Weights of a small model that predicts nearness at each pixel: 64-pixel images, 9200 steps.
Rows from block 5 of a small model that predicts nearness at each pixel, named by matrix and row number. Rows with one number belong to one neuron. Each number is 128 + 24 x the weight over its row's rms, rounded and kept within 0 to 255. All counts start at 0. Numbers have three digits each.
After each neuron's rows are labels from the 100 images, of 14848, where the neuron reaches its highest value: "top examples" is what is common among them; "patch colour" is the nearest of a few named colours to the mean colour under the peak. Only what is clearly more common there than usual is listed. The data: rendered scenes of coloured solids on a plain floor. In brackets: how many of the 100.
# fc1: MLP up (model.blocks.5.mlp.fc1.weight, 320x160), inputs 80-159
# fc2: MLP down (model.blocks.5.mlp.fc2.weight, 160x320, transposed), outputs 80-159

fc1.126:129151131104149145094150100100110124131189108109128103109131162112149152116125153124156167175133099136141141122136144130142163125099170108162124172114165148124103135104104122111126131157147114125134199095133110108110134075120152132091088109
fc2.126:166081105122112129134137099102132169125145108134153083138110135108128153150099139101090091103111084097119104156135135138095104126097111101076111089087123166133087119128131124112125127177192106119113145148160107147084150152175105113149125161
top examples: sphere (28)
patch colour: brown (35)

fc1.2:154111107091114117141116141145135124108127103136136165134122125160090087123126103109112087134064099103106115103092161138111134119107137132137180080156100103149113122103090110117121132123126140174168140138146105115165131101177133140097161143
fc2.2:138180115094130162118137068130148120142148128096140113133129087128160110163159151165139161127156147134137142116143100124155089127132125112147131170176106155097127105150155104122126137140197106112158162130138116162130123154147123105116122106
top examples: cube frame (35); torus (34)
patch colour: brown (51)

fc1.118:156124108079141126113154125105138160123157149149124131188108100127120127173128144148144107098110113114141114127144145126128106135141122139118117133148111139152089145123095156115151130135140091141108165126112088145171171098162121124088142127
fc2.118:116154149150106102174138125167131103164095148086109120144159155138126164136111110114155109116130163122143080081119163085176173151185122085162112130141124139103135153128118077108151144145135110120117148109126182135139115144122117171134136125
top examples: light from behind the scene (57); hexagonal prism (43); tube (33); largest object: hexagonal prism (27)
patch colour: brown (36)

fc1.191:108167124100121124147130131120139142114094105144161158175134152111130116113124144074100114146118113114141134086101106088133158150075143111130153162119143095103112102118104134151133151148118084125115140175147189125141090175159120149152120152
fc2.191:126154134114156099126117095155114162108162133130131070072151142138118143129134086131124082127109139133133114123141142095138095150184126097086073102158160154102165136134121090141115134159118092128129128120133143140129114103135144120093127146
top examples: tube (68); largest object: tube (49); cog (36); largest object: cog (29)
patch colour: brown (42)

fc1.299:127111101127144110145163113142136131156131131118136109155119157153078124100128182099110154146135165081154184155102118151096134102163154153132125104140172143106116146118121133128127138100134140094136141119069146108135070096131134132143074163
fc2.299:141123139164108100150137124145120134122166141134142088142127121142161146138110087080084100090143126129142095140118177097138121194121136090090118103145156154119106165071163117107158116111180138132127153112154133110160138142125081139115116122
top examples: hexagonal prism (46); cylinder (32); largest object: hexagonal prism (32); cube (29)
patch colour: brown (28)

fc1.30:108117117104125133179178179118140166109138144118118129096128139114148133097160123121175127135123080127156146150138112167112130114170157137087145142154127099107120161121147164154120136110120155115107136111120158111116156082143126133144126107
fc2.30:109172158134128129093105150141102124128090131152126119129169130144087164134102166089141119093117163157139108090138125123124094144103136076148069120110134150133132116091099144107151161115145067120135157162175128136117091152132170150105126098
top examples: hexagonal prism (32)
patch colour: brown (37)

fc1.58:145166136107090106133149132151119175171102164136121134074143127153105121166167141122078114157139163138134167141119147100146083134165069127113150149139138170072089168114149165146082118138109116129123116132115164109102137115104137123141099154
fc2.58:086137145123100112112116117137119186081130132115147123138124134108151145145108141129134117108076127130143122130165175121074153131122140133110175127100094133140110113137114093093134141168143090126128137158147101130125146110157094133106114103
top examples: bowl (63); largest object: bowl (41); capsule (37)
patch colour: brown (26)

fc1.238:115111113126208132142120129134115152153134095127130095108082149124093121145144184162120121160154077131111125146124121154105140123131116185121159139119091124167135112087168128118125139145101109131140132148146094124164065117098144158119154147
fc2.238:197134146131116107139143147129152112133139127121103175131111097116149120046125146113113119145138173131133099107100132120109139167117128093120137138153133145101142147147133117110164125101156129122135135166064115148063112144113098146070128142
top examples: light from the right (80)
patch colour: brown (43)

fc1.19:103110092129181094147149077088094108107124159095121147140135105142112142128137145118091109107112131094124156103093106176143106164150116164151163135092115145119128095101108144100107123127101166130144123118140162174122141150131118097084089146
fc2.19:175134120149134123120129101123104120111105135130093126107139138095144091072124135143205126116143163123071110084138118113129148111150114103123121122126132138139135132125185116138136095118104179125089111123113085148154096142105161124132127120
top examples: count: five (53); pink object (44)
patch colour: brown (38)

fc1.38:144166129124104158094121097136112130122138120167143177096154153101105140166129111122118115124118156130084125144107125138152158149146141109110108143151146181163108087124140124135119096148093078098097172129123141138141164105122128126170159110
fc2.38:106121084103126140161138122151106084131140165088146122161115115103151144101138136098133106142079137103155119176104103122131168156090159137115157138127140124099112115109120140147103139126159112152158131115130139161107131098130099130143154171
top examples: light from behind the scene (65)
patch colour: brown (31)

fc1.83:146155156100133107169151150147153140141143144133128164109118082113137131150123127086156199117144156146143103157085127095132139127102141154136116112113097081094141172146104108134127112147074113141137170116147163099121104154138087111115173137
fc2.83:115109143134096130088128128129137098156167123151086106094126103104111117118105105168111165093114138137145087134136114129131109161167134174117141097091149144135133108088108166101136137148142177137168138117092110107115177109106109097155123118
top examples: octahedron (31); bumpy ball (30)
patch colour: brown (53)

fc1.261:131118169129151136133156119137127144105147139090117128150125090097135119159089139131140134143110086162143153125120055141141200122105133152160111141136150129112161117157113125182109178108142120059132170130137163152120134127166135134127137140
fc2.261:119145139142132115106089086110145166135126145114104117071133151151129144084174112088083094111123127133115124098110146107139152124129100087106122113124117100154134131123139135140150117168147138149140077152143084111163132155148164119127117133
top examples: bowl (51); largest object: bowl (28)
patch colour: brown (51)

fc1.134:083094136106140126140114118091125113118145118105125125126165130082090105159111173120115128119137134137073117119133122133154109138111139147148138147091140147155140164165155157084148074135115136137152112116129183155116167134142165097157123159
fc2.134:148120136139133129133152106127137124138157167171136129160154097137126139104130142118132146132057152115107136148144144145125111086157101134131118093151137179090132107113172116171138112083118133082096102125140114118117091117125151160059158120
top examples: light from behind the camera (54); count: five (44)
patch colour: brown (63)

fc1.74:100172158099122125145115147180091158151138120136129144113123155112116131111128135123137139186118122129144100130128138112068150171118122150126179181123172147144093100117136105128129159139131122137140133162155163129117151142151098161168122177
fc2.74:134122135180116134123134131090135077124101168152103112183173099147163109132141143126084125138091152111158148120168149154153127109110122168112106126143113130119108100103133165085139126127147128129136115126144148095147139087114110121125117117
top examples: bowl (31)
patch colour: brown (32)

fc1.267:094163142135155160157136111134138133123099103132100119070142173122118171135143128113125147104109143146093144128133143133145109148122103188149159125075140174118079101140128139113107157098139159126150158125106130159148141132132150132147130130
fc2.267:127141139145085088146165127134132132132127126107101146162132147147128107124138129127137142150114118126091154170147154128099167140129097104149140123140106131145110085142077162144143109073120133205131103140165089116162132123130138132101110189
top examples: bowl (41)
patch colour: brown (35)

fc1.108:096169126167136141108160075120127160097139123103099161120137122111163163131128107139130103122100095155093140126123126107105118090106121126130137151131159136116141138160111093130096091163128087119116130113148125106108138112089146140096116124
fc2.108:147101144129157080122129154169117137115132127119142085157134142097105092145132131113150105105113127080139100145121108142090136154143135127130124119142125145130173120109108145117133104098154136122134109147126074111127119143103128170164142130
top examples: dome (30); bowl (28)
patch colour: brown (32)

fc1.227:134140156106128148123131149090135130117078089129117128179137169076154156151105109117120146165111159170075107126114113093115180120140092140094150118100122128137139156163118111138142109117090121101150107159148138133085094149102097152133114126
fc2.227:114131137131135150117105121132094106148122099139163118178103116124137093131160152149116107125210174147101149134154116100158165123155099078156136109158145149125120113127104149129144103090121059134115147112127162133128114115151132132126083101
top examples: cube frame (44); torus (31)
patch colour: brown (30)

fc1.84:116161119165113103151131133100103145107131127132164156129147071165149141141125145111112142152118139135126134097142113122089143070135161110104162140115139132102163100137132152127110169115118136142098141069179144154164117138126128089162117133
fc2.84:161129176136130130128159123118134123108080104100133113106088147088139110126148119157109111114126130096128132098132105118091119114126159089129162137161145172150113146167107150099132139159091166083156146138111088103078174139115108094121146141
top examples: dodecahedron (29)
patch colour: brown (36)

fc1.223:135170148116142112134139106154148098113149163113106148093142147126152139111109139125127141097078127100167129112115174096178084116131153108155148128146129126136139158128137159152155096108136097126155117079112126087096093107117159119124168160
fc2.223:125096093126106119112074095176132115124098123113137103131107131126084094144136087102171102152165122140112108120136064139092108099079078092119123114101115077094119076124109121150121134153102143153113133148125120144128093150158094173165129110
top examples: light from behind the scene (81)
patch colour: brown (62)

fc1.32:112135123097127131131152118105122119126139129135144143137132138157098119132119155131125125163132068093121126159072154148129093149121126098126134114098106169126099110137103136136161128104143083132182165102143151163120105109102129135157093103
fc2.32:127123129151131124113135135142159110144139147103186128125145112141093166105108109132112127135166167149094097150180095097110146153126153094157079094141153140058124144131101150113115112130107133108120097118129135157162155117133147143125144168
top examples: light from the left (50); count: five (47); chain link (33)
patch colour: brown (34)

fc1.67:162156111116109124103119124139145102146131111107151145110095093154099084137101136104109148130148151143120157139125166132125152107105125107162143103117107133143128131138125104133141138143104150140160129166100157159099156141090114097112126151
fc2.67:061178133133115126142145122131125117083148079110137113119160139114104144132161139125125123134126082122168107133142150111147108090144150111101123119127160146072144088107128132095148169099138181101148125141067127123124136131100173145105154109
top examples: cylinder (33)
patch colour: brown (34)

fc1.105:130183100103095182141118152138152151139135087103129119102161134121098108136098149209092147144138063130124118146132104100084167138156152126129124163112159123116104095126137128155117129148130144150088139152099151100159123124148118108098129154
fc2.105:132100152134117131152108118149166147145121156135121112152134135163144125139133113095132100078151163104117148078139151159081115130166097141116121123103122118122151125131119130091139137113152120095125123110164063158129135130135143141161147143
top examples: dodecahedron (29); octahedron (29)
patch colour: brown (34)

fc1.33:079121112150109155123099151136145149192129134159114144117117155116143125156112105180104178166090152141158159135084139145081120123158088147114089096172118125155137165102191127121117117121123106163138138090128101155116130120135126132144123124
fc2.33:171171148119086099137107134127106184115107161171118141124115136138145102134122119110140080097090104153163105079123148127104149115135111116121162203096144107134107143159144163183085115143152140162084139189113147097146145148123171109117129120
top examples: bowl (49); count: five (44)
patch colour: brown (44)

fc1.54:177124102151093140128145179115135077135116155094108134105086115129146167154147154131128125141089127153161126129091160128114134135122141132127141124106135146125127112114120142166140087120132087083111108147142126124111145136127154172100050123
fc2.54:116126123102142114113097114109125151086131108139100096107167078142122149161119121091105147106195147073127114126115157098180129148110131120131102139131099106087138142141128105163136155127109130128108109178131081148098088119129099105134155162
top examples: octahedron (31); bowl (30)
patch colour: brown (33); green (28)

fc1.179:088185112162102159148118144104102125115108148137106130167120142160128119136137084138124130130074130144105133172130143156144120128145126146118120173130169148144108142160126155105141123123130092159107124126131118121091135096117126168116123131
fc2.179:152132105088122125111167117152163117153183164093125090103086102112125145133086116117164105102107120144153138123131127119143147113159091129107082063102138121119107121091109116141132129106133117124122088127137104156143097103140128112133101175
top examples: light from behind the scene (75)
patch colour: brown (40)

fc1.48:135128145131101135100100148111139127129088145115131129120111116100095156147160098152119140128119122088131152125116126116112174097181185115151142085158132126103089180148139172085136135131154107105131121132174116092113131136123092140117139159
fc2.48:111110123111112098143138150159138162122123111143108137151152133140160145147107166126106119114157105105159089164137112151120122093125091138097068152093155154135146120099132120141163103112117154118124165117116144107129088099104110112094124080
top examples: tube (36)
patch colour: brown (60)

fc1.27:132106085101136157084128148143095193157143124105135116117099142133134185126141120128123182139122127138158133145075139120122132101094146109124135157163113134140148148184126125135137143128090148130125142110118118112137166127118088162120102137
fc2.27:146135113137129123173112140106157101087139137167082142153138098153129078110133107099150121150117131129189129143160110118127150117128133147103107110135159155128166141131169128088126139168145164086164119144110141110115106118124088114099158125
top examples: octahedron (35)
patch colour: brown (57)

fc1.226:115096124121120137138152123143144117119069145154116169130159129146154114127116111139107185083125101166121125118121137129079131105120151098123103077140151127132110111146124123094149146069127138123125144126157170125142141128152144118144085092
fc2.226:140111096138136158163125131126150134096113158170101131113162090160132128114120122131118129138197104125120099111133120097155134074129139095129108146146140141105161131150141161144163153178169148133123162135137154149105118145121128121125118182
top examples: light from behind the scene (55); count: five (54)
patch colour: brown (55)

fc1.41:116146132102167143115145142091099175138117119131128105151126142109118084144151172107126141083081145160122125092128124150100096115093093122118153137129117122129117138136131131122113130180113117145125122128194099128159100163100086191170087120
fc2.41:122153151139136112141083085108106102115130130149144168123153173105141165156130107172137102128084128130128147115128135101153129117151169078146107145089130163124098131078124151169159125111133140158075109117131119129122143141129131118117115150
top examples: bowl (34)
patch colour: brown (27)

fc1.232:103131145137142153135107079099103097126097112116145125119136117139140103089173110144110140157108155154129119176125157151143097116112162137143121173098144186134160183134137141126136109150130116142105129146125101111094147128126145139144154131
fc2.232:154142127122122104136147151114149164165112085162151164153173150125090151132091131095179085118110115131107161098085091137111122121130157118132122150128158107123136174162120115070127110137133130168145103128094099141168111116154065116142179140
top examples: light from behind the scene (54)
patch colour: brown (33)

fc1.218:146147092140135162091087138114134123164140138125116107142083104058128155143099102153119168136114128111151137136128121101117147137157111134167107084159143108103101161149171118123206144129124100130110128138107158160172130109091099110167094120
fc2.218:113123127130116104144126117145137088102109103130127171115150132150125121141117143124126113112139168149140138121116129133137086154113171135117077139132086139116145117157145150145111100112118128143115137119144117115131141110150109096104094113
top examples: light from the right (66); chain link (34)
patch colour: brown (43)

fc1.39:129146123149128108090093132123167141118112205117143163072163130123168115157133083147123115102095088124133154136139081101129136121103073143156165127146100152130132139122114099113111120161120102128121103106145123116166097142109131117151142150
fc2.39:127134129125112131135168139139105130125155130134121137138108105106131131111104178142123164126135081140134137142151124138127116163122167109126096108117157130089166127161178142135111142141135174146137159144128177144134096101143059126160167088
top examples: pyramid (45); cone (36)
patch colour: brown (31)

fc1.6:179168130153140112138115133085091139104130096143148124167151104110140151075116088157153138148117150148130144129113123143110112143079137092117129133110130151117147162104141130074101152095107133167117176142132175112116063166109073127177108127
fc2.6:149147121108120157120079119166147125121095133162142147129120153113144155094094103113121113154110101093163137131122118145156139088144134141156096126142097113119093091118122099116103105118101110135126150127150140093104141171078140134104171105
top examples: light from the left (59)
patch colour: brown (60)

fc1.243:163125117115119132119117127113103110131112176140159118137137132145126068182123137116150108136096158122135134138118121126151131112078188159129101131133165140127159140081117158119098129114135146104147127116139166140125136128146127069153127133
fc2.243:138122133157105174109100126161112152129154120137140135114133103140112134110112102114122187151102099125143136152138142136102147121153115121121156089126103161142125092141132107100154085096118110179130046136127109137097134162091067163153127132
top examples: light from the left (61)
patch colour: brown (47)

fc1.28:105121133156129168104138126130054101103126131126112152165157117146098118099174156135143139099089126157080126156113161110088126112150149153103128149132141153057117167107154127131098134140103130128159181105147121108133137165124162099138126110
fc2.28:145145158115147057137110157112122173137135125118114112082128133154154115122122133148100164109171113133129128067155133123119157148133093126163140142118159138146084094119120104118186144135138148098134102115147156112150152136191135162131138199
top examples: light from behind the scene (60)
patch colour: brown (35)

fc1.247:141118184162100129161143145142099154138103132094133119150128131153176152113101163092150137134173073135134124116115102112120132134158147135137127145111136113158108115165133134153159148117094073069101110125131131133049136118093119110158123118
fc2.247:119135115107129112117160123166102137121131140124131129122149144115127120148170073130091102157142150163094127037137126122147133128108084080138113170132093098092115136131094117140125127123086133128124110105137113149157130096170134125103149174
top examples: spring (58); largest object: spring (43)
patch colour: brown (35)

fc1.172:121132135102109073129130143122157115111133166112129160147115165142127156153105133104119124169115102141153108142155189083158143109194160163136080151155151128124110132161086127140147138130111108089127129134081175123134120129069120141080151093
fc2.172:137137127093103127154161153112107121169090092121132150133135092116125144116152111154130115133180117139092113104129088118097122143088156135120156150107139125094165125178083157137142153120149139091158085130128132111128107100156180108133135139
top examples: spring (36); cube frame (29)
patch colour: brown (25)

fc1.87:157137111103152103107118115111128097154121154151179109103110137150136116181132152113128115103129124132117103074092128111096134128148137123136098139093110105157128152118130142145149141105094111145093131120107104154142144132099145089102147125
fc2.87:202118124154091159151195138135141113128121128099103119134116100164117165108138121130136148083115145102138117101172110140153131109128077123137165132150127137134087137162126118160128151132115193166103177114155167128074078118171110159135118134
top examples: sphere (29)
patch colour: brown (25)

fc1.201:146130095156139101104175164105092140134134173116126049111100153123152141135089092060081141141143117108129145163107145139113156115127150144168148088106134114132144134090142113117088142116139138111105149141143095131114100171091141114129134103
fc2.201:123158123126088121157076131148133144145168121128107127111118130138091088112134112112107120194093161154150118136127108150133125117179165130167137113076149153141094167126153076082110132106156119104129108107159102150130117114125146126098106119
top examples: light from the left (70)
patch colour: brown (46)

fc1.142:100158164145114149121121119141124141147116133144160120103162133162107142075110115121136131126111055136144146183091116136102089129106151122121142086119157076113173123130105159110098092130131117115123151118134126122131096123171105151119154112
fc2.142:098121130107140142133110107131097112075098134115124149163116118152157151138151124119131127115089118115122123101125133121172131143138166147131070140110117141141120144198150097112143151127160155103143123167155168125120105129099121119114122100
top examples: spring (44); count: five (44); largest object: spring (31)
patch colour: brown (29)

fc1.46:151168147100146134136105135133128121097155189135116108171126104087124116139157128096097122087171141176116147128149109146110121129161116126098134111081110115112135098165171126134140166095093114143144114096161125117142155099113112147140128103
fc2.46:165159126155132141139157115124105151145135117114108106108113113147122147138112116108089168091146146084116136095121123116136089119142099076140106107147160131147110107116100146106141143123146133094115141118165137112155157149102129170163157115
top examples: light from the left (60)
patch colour: brown (35)

fc1.9:123149100106159111132170134128111166104119122072136133145122179098135133141128115139117079146119113151132129120114131119162143097129125122157131097108162112120177148153150168144149143183124112143167104105135144084155142155120123161170139107
fc2.9:084155102120117170108139131105131139082132109144113117166114186105166156099113152131109132117121156115154134117109131127132137134116137169121103139147105162139112138156108136125130125156127142127162172101135113131123099166092079103125102131
top examples: octahedron (32); torus (30)
patch colour: brown (29)

fc1.52:094140100119114118138156148127150108120165139142099166138136146139108105076149133099110116176092138133157143113096188108077149138111100106078157121127152114111123152090135129116130089137100150169120119117155143122140102139137129158150085123
fc2.52:140166141166136090075097110168106154141119119129133102105113124099141145152118140109088143123118124091141126101149085091145118117161124110095089116106122158128109149097134126117108131123151124108103113111165145100157126134154123144094162125
top examples: tube (58); light from behind the scene (56); largest object: tube (34)
patch colour: brown (34)

fc1.281:137146124118143113109093127113136098132107145132125121138097113116165141121119171147091107092179094129159103121111143162172135125138125158103162157105091149158144121163105139127176150108125121162144115124168110135151127093144123156162126111
fc2.281:132088165146104126129114124153122118117137123149141153119121109152120116105122182127095133081128155135063159110155117117110123113151136123126095088126145169139113122085165133111145122100100142096111136118164137104145164132154129111107134130
top examples: cube (30)
patch colour: brown (39)

fc1.130:081219135124125109136155137110147102145169109124154102105147138108125106150155160090115179149097147157158128101130131123110135113160100126070080088115110143079094122120158101069112145123141108141140141112104144107130124109128144141128126116
fc2.130:142087131123128127116173126101104114130120090141110185142131117148112123071117107144136114145120095095206156155135138141113139100155136096148149116147148166094138120120111114129155125139158124122125104134128122112063182151125099144119097095
top examples: light from the right (52)
patch colour: brown (28)

fc1.25:150181140139124140134088114154100146139127109123149103126113148123134139114114134127150104194130163137143148122108108121101093126144146132089156118158092113142138129060121101143125153106094124112095145129160128180140147139128134175110121136
fc2.25:134096171096118120136114141161139088085188193162112123138115099140115159135140100106097135083127125131127142184138117117144120139146132118149130097075143102143136153140141144103121142147097151120140115120135085114169120146150113119126144135
top examples: hexagonal prism (32)
patch colour: white (27)

fc1.43:086123157180093125116117140099181118118136150101126108169121147129126142158154128108103116165131103130135138114122124127091115133130120119148083148097110124083151108148142114145141109130114102132107145157141128142112158149082110137137150117
fc2.43:092122137106159142102170109114118143105126142112145150139108070111173135117132106110115153137147172102117106097129154136118142172141171128090198125157111129114134148135106143146150103122120115180086126118111112128150091141146149127125124133
top examples: count: five (42)
patch colour: brown (48)

fc1.296:171136127125109091156121177125139113144141145155117139112104150178155134144126135128125150105134125140146112136133113150132132125110127116128122061172107165107145152165099177113115119122115108084144138164145164109128138158076142106187128136
fc2.296:153186159104171173126130128096128133096137089125123097182161095110123157129138136154135121147149126126123112140189104144151120112119102104147122136127130081104138118074139129085167149133108112121165098100116108148104164118124100135146121138
top examples: light from the left (64)
patch colour: brown (31)

fc1.13:128138106130084156128101187142094109153095126139122127115126111167138078106106147108197191136201156105110115126124094106131102104139124136115142122130124148106138115123128169104133116128125159138060139111131103142120155125071138140118150099
fc2.13:134083112154125136121145122168150177115139181183114113111101116099154140119116138101130118110106181111147158142139145129163089148129089137139101087094138135146105118125151141111148138112115139160110126139154142114156145142129111158111140154
top examples: sphere (37)
patch colour: brown (51)

fc1.286:157140132132089111128146111148111114182083132129067150088119121161109100187145118107103154149110098128123132162117136120148155121146115087128064118135103106143108092131116105144118166140143116131088144120129172096121126152088118145173117107
fc2.286:138120120149105167129108157137130128114138107132131169120131088100111149101097113154153100060110119105104114084094111161155116151152091125146164161054126127124144099096112125115131144115122168136146140155135083147137120108135116094106152121
top examples: light from behind the camera (50)
patch colour: brown (38)

fc1.170:098122151135124128126123158137098095149143146125079086114142090118126108129153155134199104146156122115157140132117097114080138122094107088103156172171153134133138132165097134121116079118142174110133148159164124136135105100127108150119129127
fc2.170:165138142156115104151140164138136143109125098141124146136087118129114120154162108099156100109125112134103140126160121129125117149128147077110076057127099149120138125153138095099133122146175140105108152149151190107133122164149096116123146133
top examples: spring (49); count: five (43); tube (41); largest object: spring (33)
patch colour: brown (49)

fc1.273:092102171102103158149120127106138158126171133140150134152167104152126154131173162127117140129155142140091160097126076073120171106080135103152088078094112117142141117162181128137143117110132126151105108101105115126133165135074070145109149139
fc2.273:137090108178099135109106089160098144111142132127178106136102102116125097096132143110128112138098112109129126172128162176153112144095132176088122133139131075129123158118140196143102112117161148123169123108099126149142103120152171100149106152
top examples: light from the right (53); count: five (44)
patch colour: brown (45)

fc1.300:161088145122140107074155141096115131123130123119131149183110119112106089138144128119117129100103146145131146130152124127090163152104109119150105138122159113123120176170077107149133173140105137133144160095150121136129129162120133141141102156
fc2.300:143135189150123061137139134138123100147143148153155128149170149139133122155088113086143132136136102107090098147111124141094132121166152110124135137187114135139128106135148154109139143142140138178123153147053104092125177093139120140114116106
top examples: dodecahedron (30)
patch colour: brown (94)

fc1.1:148130192102109143114131163107141166121118128174135160168105100144134142105118098135139131084132131088162153149130123140143126091143107184108148169047117169145111107149128148111142152155101089144144114150145099131129122109168135138110145136
fc2.1:109127154112098135125099117123136087117135087167112125144143116167155122118124143132120139098128156088117095131094185125102081132112128116078116135113127127158135114115113153134114106142108139146133132094150152110155139099166111136094122132
top examples: count: five (41); octahedron (29)
patch colour: brown (38)

fc1.15:109122143166093110152113129087141148098100157134103096158125116144143122158086170151167098160151092146117159144090130125121115162157124117151112083159114099133111149110139136150114117128138124135119104146114122135099165078137125144101105117
fc2.15:175129131120127125124136158124147102159128131088136130120125127125148103121147094129089137135175129142135141123119074145130138139106146129105171160098164109118100092167110154137142143141127151143146126152107156146145175162105120094121116087
top examples: green object (46); count: five (45)
patch colour: brown (28)

fc1.81:108131143141134120128136107142122132150148147118143136152155121020150088156139117134129151108135100158119093118114124168099151079094108091107126103100157117145112107165119128138086154111114132095120153093140098111151155114127137114133135122
fc2.81:119138107148142093129124133107098119143129149134127187120120155195077133082121137104100146124111140091154116104125152135097081125125116133156131131129100122124137141111101112112143118138091138139092106147151107153126135158140136160134094104
top examples: sphere (30)
patch colour: brown (36)